{"dataset": "dead-leaves pictures: piles of overlapping shapes", "train_examples": 145000, "targets": ["size"], "norm": "batchnorm", "avg_pool_shortcut": false, "widths": [64, 112, 192], "optimizer": "muon", "muon_scale": "spectral", "learning_rate": 0.017, "momentum": 0.95, "max_grad_norm": 0.5, "epochs": 35.3, "final_lr_fraction": 0.05, "warmup_steps": 2000}
Rows from block 4 of a small image classifier, named by matrix and row number. Rows with one number belong to one channel. Each number is 128 + 32 x the weight over its row's rms, rounded and kept within 0 to 255. All counts start at 0. Numbers have three digits each. After the name is the row's rms in percent of the matrix's.
After each channel's rows are labels from the 100 images, of 14976, where the channel reaches its highest value: "top examples" is what is common among them. Only what is clearly more common there than usual is listed. The data: dead-leaves pictures: piles of overlapping shapes. In brackets: how many of the 100.
# convs0: first 3x3 conv (model.blocks.4.convs.0.weight, 112x112x3x3, each kernel summed), inputs 0-111
# convs1: second 3x3 conv (model.blocks.4.convs.1.weight, 112x112x3x3, transposed, each kernel summed), outputs 0-111

convs0.26 084:114149096143227092129092134125093161100134147106083112202128153131131235101155159128137152112125130164120151170132095137156184120160137138112122078072189110090077097102170108167075129151154106093118192064128087098097114138123110157131182149138115126096100129146178133158106101075139110145103124123130109089095120121180104161099091113114
convs1.26 104:139094116118079098134188113161059089125151108178109098101106173131044116124116235183131090112153098157100107137132100148162151089070132154084138095118116093078142161068117169114163161146127098119115124123101136117125140111140085096145122101153132136147194102131080076120167161089061125112150162131152060115121136108095147134167105115106
top examples: flower (66); large pieces (64)

convs0.64 080:124237127138098131127158137105183111092098145137124195095098184175148133143155130139135144123155178079158139146111128145154146130095137132130121077087084149167114117121130132121111075158171129115158091132097138118095156157097145128071121085131107099136093119110144099215153161120087039162168157069061144118115162102165067161115137138106
convs1.64 118:172067125159107140108133117099113132124095138103113119164165133063137131181154119122144191084098082112134060170126162136154100142078091082154101161153156152146130105084140113128127137117137143114139130093114141096162120039152105122120040103093089124092140156097121146044055141100109126089148060140134137117127128105107125040102112118087
top examples: small pieces (66); flower (61); star (36)

convs0.55 085:102129115126134114179096168107128110119104136134114121116129142143128158145120127115175118108091098045102104097076132113109124148080094157165109070076101117114084180158110128198141102146131115119104152103098091096125213150092124084083121102130175166123137106138111092160122081084126042064123118135107131051143135041100177119132092126100
convs1.55 099:116161119181144160089120071125168122129074175128122116092118147091112162123089122092106136098128127123186120106085107117134142139173176141160123144156177124172136044096162141156117117093084179121107107116183128169168125154129119118153137180090075136097112204152101172129126166127064104131124051135086123103130119199131111174086086179112
top examples: vivid (34)

convs0.103 111:124132094145131127115090117188117074110111133090115073105112151099113130069124120053067085100172151120120174143106073129129118146108097157097080216118078094160130118093103099113124144133100137125086134115167056165119098106169130115111145076164048145102124132097147131158117162183132184154143102065117122152178103136084134152114130072122
convs1.103 103:116080136101080108181193137075123133151107139132130167166101103163125119090105089118147089209098133122155152153135161044142115104090113140128211071120144104111147146068122144078083106072104086120146112145087150084111180142092104090145137179151125131132094089140107093114193121132087138133173152156118097135120124124122127172197100124171
top examples: mixed sizes (63)

convs0.84 094:095209157118112124121128178128199111100126138128068183114069183136183071144153088167122131136069134139139086111129130135168136090095190093137059130120155151139080135112203117157110136119165129126149131137151134118107153133122129196109111158096075134113133110144106064151139096103091046124117092100096116154137192111127096090120091138133
convs1.84 119:168090142121163186123111099140090098137088106064157134140163135113141117125111149125130152078146103154168061221133135151180163115093133076131171108140086150123153100160085136144103102161092186123108128148101138151143114105122151153093032120128118179087146098061135133118093105125103119117165078142073150114137147134116104078079130149044
top examples: circle (31)

convs0.15 096:128144150157100151186106098159114132118104140198100152136159137160143120150116108087113142047128143109063119075128145080084120143137180172169084082132099124125094092089141142147120111146092141113140138074107171130114088105147186203111166113088080111173090127185152123119149110079105173114110131113154141152118222154139102091139171175158
convs1.15 110:161125111104148118116115116050098131123147145079182123040128126164131091096102205101167109103103115135092094128158188126127159126084100128106108111095112059176121123163139206126169148098151152093113110111073134138110111119136170121169081095080130078110131132116109103124136103118116097077146165051111075090111093118158114112165191098125
top examples: ring (33); gear (32)

convs0.21 109:152134126128069130144180144075117155093106095113141119068130145132138075076140116169157206100144143145182120043128135113156166125068173095146139112137134145136151133101190135081121126082111109156139066130192173125139230132139092088078105122108114100149104151126162071137145128090079141154080117112093166129110097138122151108116140168123
convs1.21 094:132139094157132183129075192174154116110146168155125099125136112106162125150112116128131178110124139141109104133143175145182132161120079112159135085083160178181207103171121130139132125063091154186155101111212159134085128142067166124123104136076121138121087127112096159144091061098148126108145129144131101093135117180160060094144153100069
top examples: ring (65)

convs0.20 095:143088091121197111127088103166078167135136118170127107172068114059095145074146147126114102081161108182126103170153083135166124114160121105113056087044147090121097123102125123101128137085161119145161173121105110165104131072160111103183087130164084087108134147167080132126148111115162121069140103066166169093144117131096129132161127120154
convs1.20 109:140108155080113111142088089080129053106100112132111106124151112054100077117125106163099106156134160158156089093129083150133068094121125115117169129122114143123167116164102111070118137122037157121111110065082120126115117087127079119134114098150167177128186086078096070105076159168162084139080115139085128124127136121126130163060103105083
top examples: bar (26)

convs0.31 091:079165105085086127106110126136150099120046137122048132119112128133178111089125114166129114101087138101078113109116090089135118088150109121091091131106092120099131156105173109093138117118089122139131178076118104118076136100092119080079093097059059119125096126105063138135106054134134111138134046065099136118116092106167108149170103088130
convs1.31 104:128026098130122139081105071136082115098105119146074099099133122152106109155060098133142164104155096145104105077139101110138144194094102123152116094066194131116111143161084135200164156175142126099183094069116127143183101113128123108104134118182060129138118083088167134062097137112139140142094103126133126084146137153098149099155131153111
top examples: ellipse (28)

convs0.7 090:134058113117074119095080088081161055157109092158175104118148068116116131114143168094100078137139111154093214135091127107108113068121185160138144113088058111124145064211099145082101152119126143101113095131111117113116129098094106105133133099125161129110109076086161116126095095116120171107157168173092125129104106087110168137084132155129
convs1.7 103:114171135138129104148172140110153089140122124094118162141145154106147155127142118123128102136079105166130179154119110152197129077149138149118159110157148101129143111169136092135101119140159156202145183105202176097108176146139180139089137128091105147136109084107148129163094074115134101114062138146094013193125143124127083145155153116223
top examples: mixed sizes (99); gear (41)

convs0.72 089:109214101106096131068133183120146111128096159187059173053126163071158167128153142140125109132121162120154115140116131144157137146178099113102071110080155108149094144094134114116118125065105113097154123127106158122114079093037095096120146110126105133118057088130093082158135161108133070131128104073170130129133152084142108108131070130156
convs1.72 090:208058176095140142117129115138092118145091116107120102219163138106149134105064132145117142143157142178088117094133163124100087062178109119143131082140169147145187115132108146148104137141113113117107166083117141129114138097136085129104091156137134133119139103080156150080111182111114146080098089181103188043087129116138143082146111183074
top examples: small pieces (66)

convs0.42 092:067157130159128171075105176164180076107103136098145162137148142118122122160108183188098128131124132158166140174071106127095178188115170144097117082104087156168133134201109115164104095136134136192131123089144137111119089130054149177097164116113076137081119115091146127121173127122103106131063126083122056127094106089162125163129106145113
convs1.42 100:135055092125094177095184164122091136079107066114150104131144134097105127145134144096177127120105077144137085094146108146101095150104150121122094141114132156152154118086093097073102106054142156102131141086109128141142090121126098149092055148169080101123139075103094061074051132074113132125141124155176137082191122102087121107083111102113
top examples: flower (67); small pieces (63); star (27)

convs0.76 090:110183121108119135158101078133148121140113177162129148176111122090163155142103136112096131164113127111148103180094054113078082184137093152141050139157092113111067104132075153111144107121100149224139180131133119126123109113061114110086120087102073131121091105106103166119139109171167074098131090073092068117094113099121085146154097130126
convs1.76 102:095116155131108115074196130116089153130098092123156096110134113152111108141090095172098128100163068075125147109119121136081201198106137150161110120142167111101080173097118133120144150148117112098183111111145107236134152165111067151107146147172099100173125085135067101096106121133129158149115114193142151140119136134089128085052145156165
top examples: star (34)

convs0.60 111:115158096095139132141081145147088092128111139146086129076125121089068171125103127105093093168088123153095145081099049086097100150121123120106094101116097113104071147098073117120141101159096081157090188100113129124139074114074132104071110097113091110095074097108109111118077141127123104063174090092160110078153110075102101081166082133146
convs1.60 101:097109132167119109106121112109119112125146147131182120103135139139148155140120113137114140128159090093138145097127088124088155132109139115089166074140123098145170118127162169127103097147107110084116116069142098188119125151130081110188133105160087116151150166098145125171079205187104169143128179225149241144082124137164148161039128149127
top examples: large pieces (71)

convs0.87 174:165116101119107130117165147104147044131119108145153131077128191113127092097159140078118194153120130176205136222079130111108114102074128134137110100084081104149171110103109135177132115190126162136098082104107139114121139139103129196145121104095146146125125128122095137120112111101149161141230094133115165107107147086096162137065092117096
convs1.87 168:102138128139130067120068110121117152141144096143103143135195139135045115130191130078145089107109115094077150183089061079052119130123190150172113123147081132079118118068123120159114100117106152151142130119111134093139146124129082127101172138144100136160141201144122081152099117134200111115168114153192062123135154131139145113072108122158
top examples: large pieces (81)

convs0.3 098:113081091123073153191129112136117081076109121158173115075085136102102058085129168152121101093135068155091119096115136097102091105124148116132131087167091079116142104115127108119109093161128075103092116144130131122134146078122108136118097156130091094151131116107182152123176178179056109149067081193058147082094108129168151116085141103129
convs1.3 099:133112160128129159157130132100152102081130135190147150074133111107181072116085175171174135131139105151114144139153160153208124137086083120160099153136117087153121096164076150089147126112165154124163084095131140116130083123153123033133110107113113089107155098077079118142185088148204084111163168111137069122103102135126104088176182115104
top examples: ring (40); gear (26)

convs0.80 092:121189107074173163129100112106113116129115125082086118167161056119115147167142142148110104141116100110097173097171152112117108097130156142088147095132098159150051082121115125130110068173120086065077177179070121077139176183144125120156114097121158085145105139113105159121107109071136191150074173120144132169122098148142127138071154111177
convs1.80 076:080126123127105142096175116118116128105149166159123106085120143108041085168114059139148092142146146119096105141100082075148140114140097126119141116105095125126132100081088162149151123219113162145102048118061099140118089100111139103170174141201126122152119043133112121119135107151061098172087141101060124162104102112145132094156148122134
top examples: semicircle (30)

convs0.66 104:089160131135125110110116111136100136097143142147153089105123132109123103156137086071146184154132115143158065102133120127114177142120100103194155174214107119114154121096051133088125129111103140137091154165120089160141107101239128148089133138145177094149197137139090113150155196179108072082164124158097147128144160154117146094138118155065
convs1.66 099:118087153152088129169048108134132181159095099066110154109074094075123086105094121110113147124083088124102085145121122169117104143142111140126064132114052133155062102068144146134122105117106121123158082095159129118090119103049090123098103078202102128126136065121142125121152066103130129135130123093074088095109092103103095119157088115115
top examples: vivid (33)

convs0.12 080:139098120143099107097140082110109091185103123150116078100169151128100128152105123139105112133191125101183169110134114155151097138110138116138150103170120123168113144113097066194143052172150090095150119126126065083115162113136165167164107089119157073147147144123185152080191161080088116129143074128090105139144086094149154201080158109179
convs1.12 091:150096131084148174080117142102070111114122102133127091098119096124083095109090106131120129093102114120077079092165116146189087067135129112116088167116124117100119066133056154100172121146141153071071060100076094098112099091153111074151133107184110097139170106137100107098127150105152125110126205152144086131061124115135122105182167095116
top examples: bar (28); ellipse (27)

convs0.90 109:083115124083125136171123111138144128106120133172031102133123160181148140122148151062107174091164102140179079116101184125158108141076123136147127123110117089086089139117117132120076082154133129144120090139145132157091204148163131169062130170166062137127085157161137138131138130105096104030157084132139121082081172127158116131146096103096
convs1.90 095:091113191166137129201102133116131179101126113212183137107155095095101119101119108110115167150144119122123112211139115229134114173091107095161153143198103121109122096122114118076156123135142129178137187148136128114159126128130087113126115116157107145078191155160105147149120094154131072105071136097055142162087138110108083115115131110103
top examples: mixed sizes (76)

convs0.53 113:145086106094107158078125071129151138102144126148126194096081131126129163113178092131096111109126100115126103171138124120147133156127146167107099195111124186131106111070074101162137156187136120148073114129120137122130101125180186145091104141110114092140220137170118128137095116071091136176127127133055120152103198133103144112184082170195
convs1.53 118:148119128085089137102179133189075084092110125076154096176084184148122107191110197140114089143191119080082117138128141151153148074104099131085118094169150165093122147125131140121147171097123098155093143148101137103096139134134125117105070109121151089093110084108120153148105105128114093083197124136151011124156138117096113142076114135152
top examples: flower (88); large pieces (71)

convs0.35 084:093120149171089152073115110118123126124141114101143162104166179130143090105138057107143162054133117173120163092101106157098152132130173127052094161058092135181116147143182120157135087173154116136143130078153125129139145166106123112163188070156047110150060125139122120146091135083088092119097120095114073131093146108111159093110135176100
convs1.35 109:153119128102135188130179155151097071100120065042105131100125130118133146162066085159176122064112109186215080109148146148157126181123130136135176107149138163177150141120134163139097109114075134129101121151108099131144111101129103123080055135133074116107183111088049145096094111106131123123088098125143130111090097138109074138115095111136
top examples: circle (33)

convs0.30 091:135125104116110149089182162079136125112056156098085173103104155112146085143111144101096168100125124123127161123100102176096139155110123066116105105042136115178094135134108148141107134110087124161161119074149110124188094089092129119117180117074048138096096133091124134111153141108141099156116082025136116101137119097097110121121061111063
convs1.30 088:166054109124132111071122094161038160138122120043170100138109111142146129118142123109062170107120102128112067103106156100170122159111161103137135135131139145141155109172093085145101129100180147085121149196069156133117050131111106164095130134110122128125117091100088078077087152116152170106156118181151118151155136109082175097149132169092
top examples: flower (65); small pieces (63)

convs0.29 136:144169116162154095139092203153112141139099145181139122113182082142127083140141106098169138079095045143121129162127148116125103108110118151124139129154105062153103157199102067069113075118112173076136129125230110138182112153086124157124115139108132217120095096135129148093131128105140110065133138147159094117173104116123086136145148123145
convs1.29 134:120138140102099163134131085235107109106131126116093109116171145105102125107133096087142100128141203123094150101081135113109144127117096128102097131106153075151143123125130197105103117088130168114162120144084136146111169124104174084105176147088154209126101129137086103149110111110126110117170120184160048079188119138080117156046178155121
top examples: flower (72); large pieces (72)

convs0.57 089:159148126166135118131108145136134061139153168186120174139093132081138101123128122125102091113074143071075076167131110111123139145149092104138081140152096166123115111117079129173121122099137129078141120174137249078097114081075133117081089141170082145121092093154140081117141138151098075132181120089093100127139149170179120126100109191127
convs1.57 095:112139133183165150094132129157067096118106138074100106191137104165128117147089079135093160120164115102105087091155140117124129119139138098126129145114138179129130162145165090092084168119108098125132105094103159138169094105133094096086032129082089136113070122087171131138069137127105142096128132136105204128074096140113103048033137139104
top examples: vivid (34)

convs0.22 126:082135099134122121183060137128107112070176129108149111117108138116148101122115151097130067183146123119088104148125130103096132152113142125167133190199089143116153163069097149110127166103109105134111113195129060141128122120218116114140152079153180103154177119203103105161142145139086097105086162180172136091178104160122141117103183115119
convs1.22 142:091119112076136131129072165128151131147099115051110152098114111098120139156138122111078130133060085104067109094102160139098106126083125127098058107068078120166088090138164115086134112097113116153133136109129129126103080138088113118101088074140153129091111152127125059086139068126088093140098101076059081129141097113121058081165101084123
top examples: shaded (90); mixed sizes (74); pastel (34)

convs0.27 098:134108123122076137156146131085111077144104122148126083167121145151097102111085125108121132119161191124186153070110073184118054165098138109116106125108075117078162103115120091184150153132152111153115087160094098118177105123129101136086112081110128109129072148117168170074157158089146097115116117124092120187120098126172206055136125106061
convs1.27 092:126142117119138095093189110099108106088185143207130125122015122105154159127083123100114111100185132137078136084087129095156126055101114098144126140128149113089142102092145187180103132049138101114119147171068115110105151102150109057163137135117125123141127145135110165153096118105152127139175123117154072103126124204099103123109122179116
top examples: large pieces (76); flower (39); star (36)

convs0.49 084:178089111128172110140094101056097096115157113136112115133169136115117147132116124136148035121101172113059189115098166147118137065149143206122077160096079131109089140137098109128111107165130078067141136166110096140136201164111177108142135110152084128142139126070110167170078112086140121125132130053117130146096175123134079108135100136149
convs1.49 085:106150160141088120095122111107081073133118159101130112160090156137060135139109116124076143125127096091127120112123084149149104105071087212097140133100099114130122128108142102134148159172047030090091153122093109161136123131045101110160198106174099097110159064133090131138114114137149131194108127149117094169124145095123088101109077139147
top examples: ellipse (45)

convs0.77 090:160147137145132137102126093148087141104067154148123150070092091130170096130108143107095086162130146116105110096071144109146122107069129121158048096078130113087094113132152126093103086116145039118081079100130133121152093156161123125059171142103048138112082123084119101098149102123101105118089101084118084141090124079160061079112133112160
convs1.77 069:151097145117178100123163089108123121113095096128125154151134107145206158102128178132191088097135097160160155140134157158098167149089123119166103097087126129153146101223118120102172141116153081161129127165198121132104137142105130121090131138103135101109153057090139105166107050097167104103114120170133129131051128065136141096179198097109
top examples: ring (65)

convs0.1 102:111102137132068107141119140093125132137132093133129117120162144078077096121114160117149121100120072138128155086119126087094137093119092124112089119112147080064131073078165165069081121137154096074140130146194150135216205158090125115110085212087136164068110113104106085090114062112125110090091126097156149091129134111099113098117117132156
convs1.1 078:112108152095140106136124137151121099094129129138104097073139095134113084141105197103139110131110186149122123084171127122204149157105090132169115141125124149149107080132111184086100108114090187097103125090035144141124168134119113065133130131156116167127118141063094106161111131109196082109128141158143014114188140121125141099060102132141
top examples: flower (67); large pieces (62)

convs0.33 086:095181106142101159087165172081175119073121096132102102085163177155142144107132173142098087133172143167143132128071098151095172092087134137096130091105084108139102127159131120136137041126127121153155112110205119115107133123132102136096153144091043097135148071081145103132155110125076065116159102126116105124125120052173070134138108152088
convs1.33 107:106047134113153112093107099139060102113114071131110081117156110113122115113105092101083187066123068104156078127130153178159151149140096142116095141096122209143133136153077090121150102116145103076138106117113122146144122079114082103037101137127137086118130092088112125082089051112170153124115088133115118165089136110070100080122121105135
top examples: small pieces (66); flower (62)

convs0.95 087:144202153134107133086135127111093076090120164141113102092089138109149189127116144135107118059125101144130061154085095118104182105113110159071187084104072112079131130106083082119136087126092129159109139101150132104126122138163128131045170161102025099138163069082114129144132128160119063093121121137141133149122124068170127135125099139132
convs1.95 099:126056150077078051148119150094099132134066077135096139124127094100133120106122151101153173112100100140078128160100140157117098120118152133125048197101155101144105085122064124087100100080115150104108076143140135082125117096098089102072102144170123103143132071127135125050121118077151151159123110147142120091097168064077143118153100106146
top examples: small pieces (67)